config.toml
mlp_ratio = 2
fused_qkv = true
inner_norm = false
optimizer = "soap"
beta2 = 0.95
beta1 = 0.95
one_sided = false
adamw_lr_other_params = 0.00072
max_grad_norm = 3.0
max_steps = 10200
batch_size = 256
epochs = 13.4
lr_schedule = "linear"
Rows from block 2, named by matrix and row number. Each number is 128 + 32 x the weight over its row's rms, rounded and kept within 0 to 255. All counts start at 0. After the name is the row's rms in percent of the matrix's.
# ada: adaLN modulation (shift, scale and gate of each sublayer stacked) (model.blocks.2.ada.weight, 768x192), inputs 0-95
ada.242 106 [ 97 159  98 128 152  98 149 152 131 123 143 124 167 130 128 195 136 110 121 114 148 122 101 129 137 122 145  85 160 135 108  85  86 166 142 126 165 149 146 167 182 156 196 151 170 154 181 183 168  88 184 157  40 170 149 142  99 130 146 201 108 152 166 101 117  85 165 145 188 145 203 121 142 146 102 145 132 189 178 112 134 141 108 132 120 163  80 126 122  78 161 120 136 156 147 126]
ada.243 109 [125 145 148 147  98 150 111 145 113 151 162 161 164 130 162 133 173 146 109  44 152 133 130 113 145 107 136  96 140 129 133  55  65 120  81 197 162 145 160 119 166 112 119  83 135 103 184 150 129 176 123 123 128 138 138  96 171 148  67 111 118 112  94 139 153  60 141 154 152 136 187  75 135 111 116  84 132 147 179 120 116 125 138 128 136 128  94 103 100  77 141 146 134 122  83 164]
ada.244 125 [143 106 152 189  49  89 167 153 166 186 134 146 138 109 162 176 128  92  98 112 132 153 181 166 117 101 108 111  86 157 167 110 136 143 117  58  91 145 141 156  98  93 145 156  54 140 125  97 146  99 109  93 111 175 125  96  98 116 153 131 162 102 159 137  91 147 145 112 104 153  72 109 140  97 139 117  92  89  70 144 182 142  73 121  81 181 135 127 123 103 146 112  64 175 187  94]
ada.245 090 [122 146 134 157 115 158  94 156 133 182  77 146  89 114 149  35  96 127 146 125  62 216 158  99 115 155 130 129 140  49 137 142 169 131 100 135  75 145  72 163 165 121 138 139  77  79 141 125 148 101 128 122 149 105 127 131 161 126 103 174 145  41 118 146 104 104 105  79 126 106  93  95  91 129  94 150  97 124 146 173  92 159 144 107 128  80 170 139 157 113  75 130 133 145 115 134]
ada.246 088 [ 99 107 109  89 104  99 128 145 145 110 183 115 111 187 153 118  71 134 135  92  92 108 119 219 140  58 114 120 108 124 104 134 141 118 158 135 102  52  72 174 154 129 130 144 150 113 127 122 150 122  61 113  53  62  84 126 117  73 176 136 163 120 110 178  95 137  99  99 111 125 133 150 146 137  91 183  93 154 120 159 141 157 162 122 136 172 125 121 122 115 169  78 148 166 141 132]
ada.247 112 [132 186 157 105 133 103  87 112  76 127 140  86 148 157 130 129  93 103 143 144 156 113  78 180 154 137 115  96 135 162 149 135 110 100 116 210 150 113 165 116 225 133  79 132 194 123 123 146 106 132 171 161 117 172 107  95 155 124 131 109 115 178 109 151 153 133 129  93 193 120 234 154 185 106  91  95 158 186  87 194 107 145 136 185 169 107 103 147 110 151 142  96 189 136 111 190]
ada.248 106 [111 109 135 101 135 150 118 112 163 139 112 122 168 123 156 122 164 151 135 174 105 179 187 124 178 128 157 115  83 135 101 144 126 161 145  81 149 159 101 129  78 110 143  89 111 160 155 113  95 130 106 149 120 141 163 129 111 104  94 141 135 119  94 116 105 143 114 136 118 131  64 150 140 104 136 111 114 164 142  65 137 190 106 157 101 183 171  75 142  90 155 173  90 155 130 154]
ada.249 096 [110 189 124 120 155  92  95 126 103  99 134 120 116 189 167 137  90 100 144  99  76 104 137 110 171 133  87  85 214 176 186  97  97  85 170 141  93 192 128 159 137 128 144 108 172  96 161 140 141 164  86 148 135 162 101 110  89 144 111 167  97 156 137 129  97 175 134 189 142  94 133 140 142 113 129 113 164 172  83 117 121 108 161 127 101 132 125 112 148  86 143  81 145  69 116 107]
ada.250 142 [145 139 127 132 111 179 120 138 108 113 133 169 120 119 179  61 162 180 162  73 127  91 122 143 117 127 115 111 139 160 116 100 174 146 134 215 128 126 100  75 168 178 145 133 128 164 173 163  92 130 163 159 111 148 121 138 211 157 148 115 117 134 110 124 172  78  91 140 136 137 255 134 117 115 138 171 184 161 143 152 132 137 161 159 158 122 136 160  98 166 147 126 124 156 174 129]
ada.251 117 [103 112 156 119  94 118 126 133 132 129 122 111 149 179 149 116  94 126 112  73  71 152  56 153 133  78 129 144 150 135 127 112 153 140 102 136 111 136 116 161 149 151  74  83 142 112 127 119 144 137  82 146 151 146 139 120 136 128 125 119  88 128 137 124 144  94 138 108 183 103 203 169 119 147 133 111  94 164 161 150 126 131 112 116 139 161 140 150 132 136  97 101 119 116 149 216]
ada.252 095 [116 173 106 134 100  87 113 131 160 166 159 162 142  71 134 187 142 113 115 108 134 186 147 137 148 161 114  94 146 145 132 149 156 165 146 131  78 138 137 143 132 169 172 170 118 168 120 121  59  92 110 119 142  82 127  69  60 143 134  97  87 128 104 153  56 134 119 161  94  94  74  96 122 158  97 131 173 106 136 103 120 103 129  84 124 159  87 143 138  67 123 131 149 105 115 121]
ada.253 124 [112 143 101 122 149 134 109  95 119 150 139  44 122 162 119  83 143  78 148 146 193 127 150 165 110 163 164 116 121 106 144  87 110  69 111 185 139 162 118 101 154 142 103 126 142 133 130 106 128 107 100 153 147 111 126  80 126 166  94 147 115 149 125 114 198  67 151 124 110  91 248 138 114 101 141 143 134 156  88 162  51 121 122 117 140 119 121 156 118 139  63 105 161  83  39 172]
ada.254 097 [124 171  98 113 124 138 136 139 141 132 132 113 151 152 128 156  78 138 140 123 165 127 173 143 161 166 118 114 131 100 148 121 113 117 156 149  79 147 138 114 142 133 197 144 129 160 107 133  58 140  85 134 101 149 185 146 202 113 127 122 116 151 101  99 146  96 131 180 164  85 181 138 119 112 158 216 121 186 176 149 103 108 161  98 139  73  99 115 117 158 108 162 179  92 126 118]
ada.255 108 [170 138 145 128  57  69 110 137 184  97 102 156 147 137 114 120 118 114 163 137 133  78 133 106  81  98 139 158 156  93 109 140 116 157 103  90  87 119  78  91 202 159 155 112 143 110 106 112 118  85 146 119 169 102  97 124 106 104 139 123 139 145 167  81 195  87 135 154 168 159 153 176  91  98 146 127 132 140 112 135 177 149  94 140 168 168  86 161 102 115 118 134 165  63 159  92]
ada.256 056 [139 148 127 137  67 152 119 146 105 130 136 117 104 151  83 190  69 174 108 145 115 157  60 101 150 152 161 152 118 183  97  88 160 116 151 122 144 133 129  96 109 174 121 180 145 169 118 140 122 111  82 142 155 115  85 101 152  75  75  80 211 120  44 108 121 142 149 101 106 126 106 105 143  86  59 105 121 123 131 157  83 137 165  94 139 138 115  91  98 118 183 125 146  70 126  90]
ada.257 075 [121 156 175 161 105 118 160 128  91 107 168  85  88 103 111 123  76 117 120 152  39  47 146  83 153 175 126 100 122  94 115 146 146 175  50 119 120 149  83 146 137 170 110 124  83  82 148 124 105  99 142 122 197 125 139  97 154 112 136  95 176 128 110  77 106 169 122 151 145 106  93 118  96 113 156 124 112 137 141 138 135 135 149  95 156  96 101 192 162 184 130 155 140 148 105 156]
ada.258 069 [ 96 135 122 112 121 132 123 110 106 106 161 152 158 145 109 155 122 132 151 123 131  60 140 120 167 105 137 111 195 121 115 111 145 123 243  52 137 161  76 127 171 151 166 123  96  98  87  73  99  93  95 110 111  92 129 151  98 117  85 109 163 112 148 137 172 140 109 137 125  76 154 137 127  83  73 153 129 134 160 152 102 166 121 151 120 122 160 159 142 126 177 106  99 144  81  99]
ada.259 061 [176 149 168 161 136  89 132  94 140 110 118 108  97 132 143 162 161  88  80  66  98 132 189  99 115 141  98 137  80 178 129 174 151 142 106 143 122 172 160 101 166 133  63  91 143 154  74 133 107 110  92 125 157 166 161 121 143 129 140 135 114 101 131 122 105 146 125 125 115  93  83 154  72 152 102 152 119 157 141 232 126 161 138 129 104 157  97 177 136 142 172 115  86 101 124 199]
ada.260 051 [130 117  95 119 178 113 136 157 121  89 102 105 110 145  75 142  58 144 126 151 132 216  78 152 128 119  85 106  60  94 150 140 136 114  76 134  93 126 139 150 116  99 122 186 158  97 122 130 167  96 170 207 155 104 167 122 155  74 159 120 136 155 140 116 135 181 136 114 165 157 110 150 118 166  76  43  31 142 135 160 119 148  90  58 112 141 113 132 131 119  92 152 113 128 120 115]
ada.261 061 [146 120  79 157 128 124 127 107  92 106 137 113 151 155 122  70  94 149 107 104  44  86 127 121 115 103 108 107 110 115 128 160 180 160 122 154  91 146  92 168 167 138 159 112 138 156 142 102 166 130 168  79  62  90 140 146 129 177 145 119 166 109 111 111 175  91 163 134 167 105 107 112 102 135  81 168 120  75 203 123  66  82 114 138 144 101 138 160 125 112 162 159  49  76 136 111]
ada.262 065 [151  98 122  86  84 113 119 125  92  92 147 132 230 150 141 139 129 105 151 100 121  53 140 108 118 123 121 172 141 120  72 115 125  92 111  79 185 192 135 131 175 161 165 156 114 143 135 119 188 139 144 120 167 136 121  60 150 104 101 129 145  87 135 114 153 129 173 131 111  84 103 129 126 180 100 154 163 130 180 133 159 145 116  64  97 115 120 197 128 105 127  76 169  84 122 194]
ada.263 082 [104 110 126 181  90  72 151  91 197 157 102 179 143 172 112 229 120 112 117  81 120 118 186 191  97 129 139 124  71  72 130 120 176 156 132  99  73 101 155 140 134 137 161 138 143 105 115 160 135 127 172 123  90 179 192 146 143 163 173 121 133 136 109  94 124 113 155 146 119 116 159 122 127 128  81 125 143 117 157 159 109 140  98  72 105 108 116 172 121 119 127 107 154 128 134 119]
ada.264 068 [122 147 158 176 122 130 143 160 149 199  98 170  92 111 138 161 100 180 113 113 126 157 136 167 108 136 149 140  85 139  98 102 124 138  69 103 163  98 120 104 157 146 151 155 152 181 135  80 136 152 103 108 144 118  88 136  87 155 102 106 167 103 135 152 110 130 152 157 121 144 147 123 111  91 133 170 150  84 138 154  91  70 141 140 127 129 111  91 134 182 109 113 155 167 107 134]
ada.265 048 [124 131  93  95 158 127  96 169  91  94 104  97  71 118  83 131 186 157 123  60 206 113 151 149  96 124 131 139  88 122 163 126 158 138 115 130 174 124 106 132 140 111 150 134 126 182 114  89  93 151  78  99 108 137  83 159 107 186  91 177 100 146  98 158 186 132 136 127  74  92 125  93  95 127 111 123 173 117 192 114 179 101 140 150 106  59 103 107 138 131 108 113 156 158  50 125]
ada.266 067 [ 86 142 159 165 131 118  93 135 160  89 150 153 156 143  78 115  96 145 106 144 184 114  95 151 132 102 100  92  72 145 132 108 154  68  40 174 155 138 102  92 118 115  92 167 113 156 126 144 136  42 143 117 163 140 125 196 125 101 118 158 154 108 132 153 140 131 104 138 153 166 120 100 107 135 166 155 172 116  93  94 128  93 127 163  94 167  70  91 142 126  87 140 104 132 148  86]
ada.267 091 [135  84  88 119  81 123 128 126 148 128 135  91 108 108 123 128 114 114 150 174 144  69 224  77 111 120 141 152 157  85 102 128 129 156  93 108 116 141 118 153  96 142 106 128  89 132 124  57 128 111 137 135  77 101 162 175 106  75 166 176 157 140 140 141  80 143 142 110 160 121  79  91  92 147  56 154 127 116 117 163 111 130 152 139 144 137 154 119 204 115 180 165 120  97 129 128]
ada.268 061 [169 111 154 135 100  88 100 120 106 155 123  91  63  94  63 115  84  86 108 131  71 151  22 185  85 123 129  85 105 136 122 156 100 102 101 128 120 145 139 120 133 116 109 170 122 161 125  99 137 155 123 126 149 152 133  89  97  83 158 123 164  66 144 112  80 173 122 100 134 162  97 132  87 158 157  70 119 114 132 136 147 141 130  89  78 124 117 200 128 125 126 121 155  76 152 157]
ada.269 063 [ 93 137 160  93 153 165 239 140 155 135 168 115 171  89 141 158 106 143 106 117 242 116 202 164 138 121 116 140 162  81 193 122 100 112 149 129  81 175 100  72  77 138 125  98 126 132 110 112 146 143 161 158 111 116  96 132 157 175 149  87 179 159 139 164 126 137  96 133 137  87 120  90 129  91 108 122  75 137 112  87 103 110 146  78 172 129 197 171 117 109  81 146  96 122 107 125]
ada.270 066 [153 109 134 132 107  79 127 131 153 115 141  98 180 122 125 153 150 173 134 125 165  75  74 123 123 133 100 120 127 152 124 122 179 138 164 166 155 109 164 134 148 165 101 115 183  91 108 136 133 166 124  90 125 129 145 146 118 153 101 102 149 142 138  86 156  85 184 150 112 117 191 135 142 123 124 223 196 165 136 158 134 141 120 114 140 137 117 151 169 119 154 109 127  59 205  89]
ada.271 060 [123 120 183  53 199 137 178 112 156  74 139 141  96 107 139 154  89  76 134 143 183 203  81 163 178  63 125  32  76 146 183 180 168 121 107 102 179 157 101 138 101  76 119 149 152 155 144 154 122 167  72 140 143 156 159  85 100  55 100 178 119  98 167 140  80 115 131 128  82 134 106 175 111 113 154 114 150 136 125 137 158 133 100 138 127 139 143 100 160 101 120 153 109 187 175 108]
ada.272 057 [101 128 136 159 161 117 118 133 137 148 135 235  88 162 116 208 126 116 108 120 117 125 174 149 135 155 132 185 142  96 149 133 105 178 102 152  72 164 115 109 147  87  70 199 176  93 129  91 146 126 169  76 147 111 120 105 159 167 195 142 132 152 181 160 119 136  81  88 132 130 110 101  81 100 193  53  94 108 124 150 136 115 139  84 178 118 152 160 131 113 169 112 123 134 189 163]
ada.273 047 [146 142  80 123 128 218 108  80 130 103  76 161 164 131 152  76 156 108 144 114  18 141  52  96 114  76 113  69  77 182 157 132 117  93 173 159 140  97 109 122 126 168 126  99 163 182 121 123 146  74 153 143  97  94 126 165 120 116 143 110 104 150 139  95 116 151 154 158 127 116 134 122 121 126 135 133 108 152 186 122 100 150 184 178 145 128 123 120 144 114 165 130 100 145 125  72]
ada.274 072 [ 77 121  84  70 134  94 143 141  64 143 133 143 108 100 100 105 170 112 109 114 167  95 164  74 124 141  92 149 219 164 183 119 131 134 144 115 129  44 116 162 104 156 109 150 125  60 146  85 133 150 142 120  55 174 153 104  88 187 129 103 101 105 131 129 140 147 128 140 113 183  96 137 110  95 124 169 187 165 149 106 116  93 131 178 130 108 156 101 103 145 122  94 111 103  64 119]
ada.275 054 [113 127  90 107 140  89 114 158 133 129  92  88 171 133 116 107 142 146  93 130 117 102 144 117 130 139 129 168 115 106 129 154 163 136 196 123 166 126 129  89 132 162  88 108 128 152 129  99 119  79 107  96 120 109  99 152  83  86  90 102 179  94 115 179 150 173 162 108  70 135  97 123 126 122 155 153 142 150  79 130 108 138 157 135 106 124 180 206  85 125 129 126  77  92  71 203]
ada.276 076 [133 135 143 151 177 124 176  93 110 116 131  72  91 110 150  94 123 127  90 146 169 109  91 171  78  64 119 113 103 154 123  95 141  88  94 184 130  99 179 112 139 194 105  65 160 104 130 113 102 184 148 134  44 121 101 187 130  79 156 125 133 157 133 121 110  89 168 173 142 101 189 180 143  91  52 136  68 132 196 169 129 152 116 100 115 185 141 108 155 107 129  88 104 165  99 139]
ada.277 075 [172 140 133 165 152  97  85 128 119 129 148 130 155 109 142 152 142 117  72 100  74 143 188  88 140 124 188 104 130  88  81 136 199 118 210 123  86 138 118 131 135  96 141  90 138  83 144 100 114 111  83 116 186 101 132 136 138 157 112 129 147 167 116 127 101  93 177 135  91 143 158 156 121 147 152 186 124 117  99 140  93 119 129 159 114 111 152 161 140 124 171 153  60 125 200  89]
ada.278 037 [ 95 144 150 155 123 150 101 104 176  99 141 105 111 120 110 133 148 140 116  96   0 198 172 150 137 155 111 174 160 136 126 179 145 113 137  81 141 159  58 134 164  78 107 116 133 110 121 153  75 132  98 117 184 105  99 162 120 116 129 146 104 168 153 142 167 114 129 149 138 173 140  75 171 176 185  42 116 134  93 106 112 132 166 164 137 141 168  82 162 144 103  78  85 118 190 110]
ada.279 068 [127  65  85  96 112 131  92 116 160 136  85 158 108 148  68 111 164 107 136 140 129 160 139 154 116 186 148 108 119  89 138 209 169 140  72 183 127 119 160 184 111 147 109 105  76 103 161 129 135 127 136 154 113 172 100 109 147 112 213  91 156 112 141 158 154 140  84  88 142 139 149 116 107  98 101  46  79 165 140  87 114 182  98 144 133 114 172 163 140  96 121 156 153 113 166 148]
ada.280 077 [ 49 128 149 141 144 120  76 123 117 131 114  96 107 145  96  62 189 105 182 159 188 133  98  80 102 173 115  86 131 126 105 134 150 125 126 172 127 138 145  70 156 154 129 146  71 107 132 149 120 154 108 128 122 103 135 107  51  92  90 104  74 149  90 108 141 121 150 114 143 139 111 133 111 111  93  74 123 150 146 112 116 138 118  96 142 118 165 119 161  62 109 109 121 172  88  88]
ada.281 067 [107 134 130 147 115 144 167 109 105 104 101  63 184  87 106 138 176 181 117  76 123  83  92 129 113  65 113 114 137 133 122  90  72 128  77 144 203  95 168  73 130 175 166 188 152 155 106  80 114 108 116 171 125 145 176 158 108 190 105 149 159 100 104 121 153  46 179 123  76 130 120 150 163 153 151 115  99 126 169 128 158 122 113 131 128 111  93 106  82 151 183 120 111  69 114 183]
ada.282 051 [105 140 117 115  93 144 170 132 145 153 123 131 108 123 168  85 181 106 130 129 110  88  92 153 157 155 154 171 129 177  61 139 120 124  92 122 106 137  69 121 157 198 144  96 184 135 174 137 154  68 123 103  43 115  95 165 106 148 148 123 133 146 149 129 152 142 114 135 183 122 210 136 163 141  93 149  71 136 145 118 118 130 170 150 138 129 127 147  79 134 148 134  77 119 101 165]
ada.283 071 [117  88 105 137 133 105 107 127 156 131 130 100 124 176 149 111 113  48 107 117  87 179  45 110 151 115 167 120  87 189 173 139 129 119  99 122 175 141 145 138 194  86 122 154 135 151 126 155 133 143 116 115  93  96 118 115  90 153 148 163 146  93 143 146  85 120 160 159 148 104 144 151 144 173 130 123  97 110  89 118 174 125  74 105  89 158  68  67 176 124 188 153 116  73 142 118]
ada.284 077 [103  77 165  98  68 108 153 107 125 140 143 139 123 146  82 102 121 128 140 103 153 127 189  91 173 133 137 165  85 108 163 163 134 166  65 143 122 128 135 104 144 142 183 157 137 136 162 147 107  86 162  96 130 119 107  77  82 154 125 131 104 135  92 149 100 126 143 169 151 123  74 121 144 128 127  61 181 157 159  64 148  88 159 197 160 126 147 122 196 100 107 165  82 116 115 166]
ada.285 069 [139 145 155 143 224  94 149 124 201 101 106 111  79 144  88 136  50 139  65 193  96 148 121 185 118 122 114 117 135 183 158  83 111  66  91 123  79 186  86 167 111 150 170 124 133 130 148 145 115  97 101  90 162 121  83 166  82 165 106 115 144 111  81 110 143 104  70 136 153 129 153 126  91 124 134 118  84  94  93 120  93 144  99 177  88 187 113 105 154 124  63 101 138  95 175 123]
ada.286 053 [ 82 132 142  98 153 142  79 116 105  86 134 162 122 152  89 151 116 132 115  83  95 156 119 118 102 140 112  92 125  73 128 130  79 127 140 164  78 146 114 209 146  78 123 131  97 149  93 186  81 171 120 106 162 135 142 106 105 126 169 142 113 113 157 126 119 130  92 157 148 138 112  97 151 144 160 145 147 123 126 107 154 147 121 151  64 135 145  57 142 149  94 142  48 108 115 150]
ada.287 068 [ 87 152 149 130 139 195 100 152 146  72 119 139 142  81 162 169  66  94 129 143  85 198 193  50 112 133 154 160 122  73 160 104 123 161 159 109 113 155 146  85 160 117 101 148 144 188 161 115 120  36 110 131 183 154 125 135 139 152 134 159  83 142 104 109 144 112 104  77  78 188 135 112  86 126 129 150 146 119 135 133 116 127 117 130 195 108 132  96 119 120  73 103 156 155 202 110]
ada.288 062 [123  84 135 141  85 153 124 132 156 139  89 169  93 186  98 174 156  93 138 122 164 164 185 135 155  64 160  89 158  80 153 169 128 102 144  69 129 118  99 120  89 141  93 138 148 135 144 153  94 183 110 117  83 120  73 156 129 204  66 110  79 102 163  96  82 119 128  86 133 150 150 121 135 134 148  63 184 140 159  98 106  93  90 151 128 114  96  99  79 137  95  99  96 141 155 127]
ada.289 068 [ 92 118  76 138 143 152 145 154  93 125 137  55  90 146  91 117 169  99 109 102 113 133  26 110 157 120 124  13 148 182 179 120  82 131  73  98 201  99 105 134 154 141 177 104 105 103 121  91 126 112 109 143 143 109 158  84 134  94 159 109  79 113  59 131 107 102 143 151 142 101 120 103 159  91 129 138 165 147 214 103 139 141 157 149 161 110 135 128 114 137 184 107  90 175  73 140]
ada.290 065 [105 109 158  59 120 126 115 152 192 132 131 165 104 163 111 153 127 146  69 130 113 132 145 136 117 106  95 175 111 130 111 123 122 170 197 136 105  69  99 116 112 127 113 138 115  82 156 143 156 100 120  64  83  88 113 135 149 209 142 108 171 112 150 144 109  87 103 113 176 146 108 137 103 140 104  87 137 126  69 136 109 126  53 101 173 131 132 136  81 114 150 177 114 153 117 153]
ada.291 051 [116  88 147 178 127 147 218 110 188 112 170 180 129  66  79 157 111 105 148 119 161 108 152  83 154 144 184 131 108  89 109 159 124 109 189 156 159 126 206 115 140 119 123 112 160 164 145 117 154 150 167 123 112 132  85 122 124  94 138 146 100  85 120 112 104 114 154 180 123 127 204 134 124  93 106  99  85  95 184 147 131 126 109 136 121 177 114 177 141 127 139 109  60  87  83 176]
ada.292 064 [102 120 160 145  73 109 139 134  85 139 102  84  63 102 137  90 131  89 185 139 117  57 128 127 103 138 121 187 197 137 109  57 135 111  98 109 179  47 177 135 111 122 161  98 124 165 114 121 103 156  94 102 117 178  75  81 107 138 129  91 102 119 142 107 129 140 202 115  80 118 155 127 142  84 119 132  87 115 125 119 145 177 124 125 142 158 129 103 132 163 136 146  91  92 123 107]
ada.293 049 [ 59 119 195 178  94 101 163 131 109 175 121 162  91 115 160 186 161 172 112 105 116  77 145 110 106 134 121  94 119 185  98  71 175  88 179  90 123  87 159 126 138 157 129 105 116 146  95 123 116 144 115 110 156  92 125 116 120 174 157 135  93 115  67  99 126  83 118 142 109 156 148 119  88 136  95 163 193  72 174 136 119  88 109 121  88 101 118 206 171 151 115 146 156 104  89 127]
ada.294 068 [ 92 139 196 122 135 121 117 148 106 168 133 150 132 116 121 132 179  80 151 137 176 173 226 123 186 122 147 158 181  74 201 119 127 121 197 118 122 109 131 125 134 109 120  80 128 132 173  83 141 169  86 147 154 115 112 145 129 106  95 114 106  82 182 147  86 174 134 148  66 113 116 167 107 124 183 132 101 144 147 156 114 120  92 125 145 157 113 161 135 167 165 148 140 103  99  93]
ada.295 070 [ 94 158 188 116 171 184 111 127 156 145 172 131 103 143 117 152 124 132  91 151 171 162 187 175 120 131 110 196  86 152  67 102  94 133 176  93 129  73 150 114 149  94  91 137 132 152 102 147 140 154 169 184  82 110 114 124  66 127 152 167  87 127 137 138  79 130 131 115 110 153 133  83 110 151 127  45 149 130 150 172 123 160 100 161 142 160 127 154  76 130 185 138  91  93 153 119]
ada.296 068 [135 170 154 149  38 120 140 147 157 123 135  92 113 126 117 137 139 109 130  74 108 173 159 141 138  72 111  83 141 115 120 112 164 170 125 128  75  78 131 139 174 159 169 110 143 131 123 145 122 163 129  54 143 119 124 138 107  90 111 163 142 101 118 152 105 133 132 160 158  87 135 104 152 126 101 130  75 116  33 138 108 143 162  95 107  90 124 116 153 139 109 154 115  88 132 131]
ada.297 065 [115 115 179 100 192 169 137 153 145 124 104  77 144 125 153  72 175  52 143  99 160  60  85 136  80  82 152 164 170 132 132 163  59  79 111 145 112 128 164  76 129  94 137 139  85 142 130 115 158 148 182 163  52 127  78 125 148 142 133 110 171 121 103  53 116 101 165 135  82 133 138 100 130 152 108 136  98 138 160 160 162 141 115 143 130 139 153 176 104 130 131 140 137 170 149 178]
ada.298 060 [ 59  96 117  97 129 132 156  53 112 160 130  53 132 181 122  87 166 126 160 134  13 140 148 153 112 142 165 198 143 141  95 144 141  99 143 185 121  88  94  99 110 105 121 142 140 171 129 136 105  54 122 166 143 120 110 139 120 161 139  95 101 148 136  99 100  92 100 121 144 164 159 144 170 130 108 173  93 171 147 142 145 165 169 134 152 137 154 171 149  73 175 139 115 131 109 159]
ada.299 072 [ 75 137 159 158  38 150 127 153  95 146 145 104 135  97 145 138 182 134 123 144 174  48 177 119  79 144 126  95 145  76 167 148 151 173 241 128  90  84 134 154 142 169 164 120 118 144 113  94  64 121 133 140 101  97 116 102 160 174 125 100 154 183 119 132 118 121 186 132 135 169 131 112 129 126  75 145 145 117 141 140 124 141 109 136 134 112 152 139 117 188 133 116 128 131 149  97]
ada.300 062 [163 142  91 120 166 106 128 109 107 151  87 165 113 107 120  94 152 181 153 111 222 100 146  93 163 113 129 103  71 115 154 136 163 105 142 159 159 139 203 136 105 221 142 121 121 155 122 170 105 155 135 107 137 123 115 137 165 197  94 149 126 102 174 144  86 159  88 144  80 143 128 125 146 103 193 152 191 114 157 188 155  90  78  54 118 215 104 149  90 154 129 151 109 122  89 125]
ada.301 070 [104  74 143 108  90 145 126 116 157 128 164 145  70 194 178 118 112 133 113 114 204 140 182 191 138 105 100 106  57 146 129  73 132 144 116 137 127 116 140 124 122 126 183 125  73 159  87 101 144  79  93 101  65 139 124 135 153 109 189 120 120  97 154 184 151 134  81 109 154 127 122 110 156 103 122 190 145 194 127 155 126 134 128  80 107 150 141  94 151  99 161 187 130  88 166 129]
ada.302 071 [140 126 129  70 143 141 128 163 121 199 116  88 151 209  39 144 116 100  89  91  88 157 168 124 124 175 122 108 117 123 158 127 128 139  64 152 122 138  80  97 159 139 112 152 141 142 151 181 123 121 121  78 137 181  78 119 121  82 120 165 145 167 173 147  36 146  97 152 147 132 142 112 125 125 118 141 164 160  81  89 122 138 133 134  96  91 169 132 131 139 128 132 162 166 171 117]
ada.303 055 [103 125 118 172 174 150 141 158 148 115 103  36 150 169 106 148 175 122 114  36 145 213 113 150 131  81 145 129  70 201 163  98 126 107 188 164 128 125 168  59 100 118 146  90 143 117 102  83 116 164 110 149 126 153 114 186 140  68 109 187 139  99 134 143 142 116 102 140 101 123 134 123 112 111  75 131 151  97 102 153 147  65 169 179 114 112  99 146 114 134  94 117 170 122 160 147]
ada.304 046 [116 119 121  80 180 163 113 160 163 108 115 133 103  88 179 146 114 150 107 127 165 138 173 112 119 105 101 134 139 115 110 112 202 117 166  75  98 165  98 123  88  85 148 111 123 140 113 130 146 169  81 141  86 127  84  86  95 157 147 158 103 117 165 133 194 151 149 135  96 152  61 119 181 116 136 122 169 114 132  93 115 120 111 184 103 121 104 102 138 133 102 162 169 111  88  78]
ada.305 065 [160  89 158 115 137 130 129 158 119  94  77 131 203 146 140 162 160 176 186 133 143 102  92 143 118 155 105  97 167 114 116 104  75 152 132  99 178 156 137 137  62 109 136 125 105 127 102  93 144  96 133 104  81 200 170 104 115 130 102  76  95  81 131 140 106 113 154 149  98 106 182 138  94 106 105 110 160 135 146 141 157 157  95  86 135  96 148 165 154 151 189 145 117 191  80 123]
ada.306 070 [138 171 134  93 120 139 110 150 125 109 182 108 129 124 123 131 103 171 153 140  80 127  75 103 113 158 146 210 186  98 126 148 140 144 168  78 139 173 185 143 121 159 169  89 115 148 129 153 117 133 135 127 173 137 149  89 151 132  89  99 109 138  67 152 162 131 196 203 116 134 117 119 136 131 165 103 167 158 172 151 116 142 125  95 101 120 180 173 163  97 150 122 125 188 117 131]
ada.307 074 [ 95 129 132 114 177 144 118 117 101 108 120  88  82  94 100 100 159 141 133  92  96 134 102 164 115 102 155 135 169 176 121 102 156  78 191 146 165  95 167 137 138 141 132 114  93 187 121  90 122 105  81 101 164 130  91 117 130   9 121 115 121  97 173 138 137 129 149 148  67 151 143 166 125 102 125  86  89 117 147 138 134 121 100  89 133 199  88 133 102 117 143  80  92 118 115 114]
ada.308 079 [127 131 184 101  73 155  90 176 177 129 143 130 104 115 134 167  76 138  95 120 153 132 176 116 122 121 125  99  98  39 131 117 153 181 126  93  49 108 111 121 193 136 175  91 145 102  99 164 150 112 107 137  87 140 118 124 204 181 107  89 127 129  94 140 148 124 128 145 170 140 124 110 146  90 113 133 167 119  99 138  98 127 128 106  66 133 126 127 117 130 140 125 145 153 153 129]
ada.309 060 [135  90 134 152  96 159 195 103 145 124 137 121 121 140  89 125 179  85  76 138  84 135 140 156 155 138 129 156 124 114  76 134 134  92   3  95 117 147  55  82 167 167 127 109 131 172 141 163 156 110 132  94  70 108 185 194 102 107 138 128 170 144 182 135 107 119 163 173 137 112 160 171 124 149 145 131 101 130 194 133  97  87 182  86 152  83 109 146  98 175 116  76  97 147 128 104]
ada.310 063 [107 207 109 141  53 101 103 169  82  93  78 145  76  97 161 145  89  60 109  97  95 118 121  95 146 113 110 101 127 118 138 133 128 113 107 111 184 130 124 101 133 173 147  61 129 180 146 106 163 157 141 132  98  98 201  76 143 103 105 113 115  77 156  98 119  99  89  91 134 153  83 176  91 196 135 139 129 134 127 151 148  94 155 116 137 100 112 167 133 114 136 114  84 144 111  92]
ada.311 078 [115  81 141 189  88 156 167 148 103 132 153 168 149 150  95 203  48 140 134 109 185 146 189  85 126  91 147 139 143  86  64 107 120  87  65  96  93  81 166 144 170 122 101 123 158 126 154 117 140 125 151  90  73 121 166 146 137 185 146 159 123 115 159 141 132 145 160 143 151 161 133  83 119 101 141 134 120  75 160 119  94 131 132 106 153 119 176 145  78  86 134 135  97 172 110 108]
ada.312 070 [ 91 136 119 117 142 123 130  49 120  60  74 162 106 199 103 143 123 185  74 178 100 123  96 167  97 142 131 162 170 214 125  93  82  67 174 122 129 103  53 145 104 155 115 145 108 139 150 112 132 141  80 120 144 132 120 130 156 129 137 122 126 100 109 152 122 117 166 104  97  70 138 135 103 119 147 131 103  97 155 134 115 159 131 119 148  96 121 182  45 136 146  99 115 105 153 121]
ada.313 062 [129 166 135 102  86 151 178 128 108  99 117  79 153  84 136 102 116  95 156 120 111 121 148 149 197 166 120 108 112 153 116 155 105  94 102  80  74  96 133 159 170 192  93  84  90  71 101 114 127 118 103 173 110 104 120  67 161  81 151  69  73 133 140  42 117 100 102 167 121 164  92 115 127 169  79 143 105 158 152  71 185 134  82 160 122 112  39 125 122 146 160 121 130  97 151 123]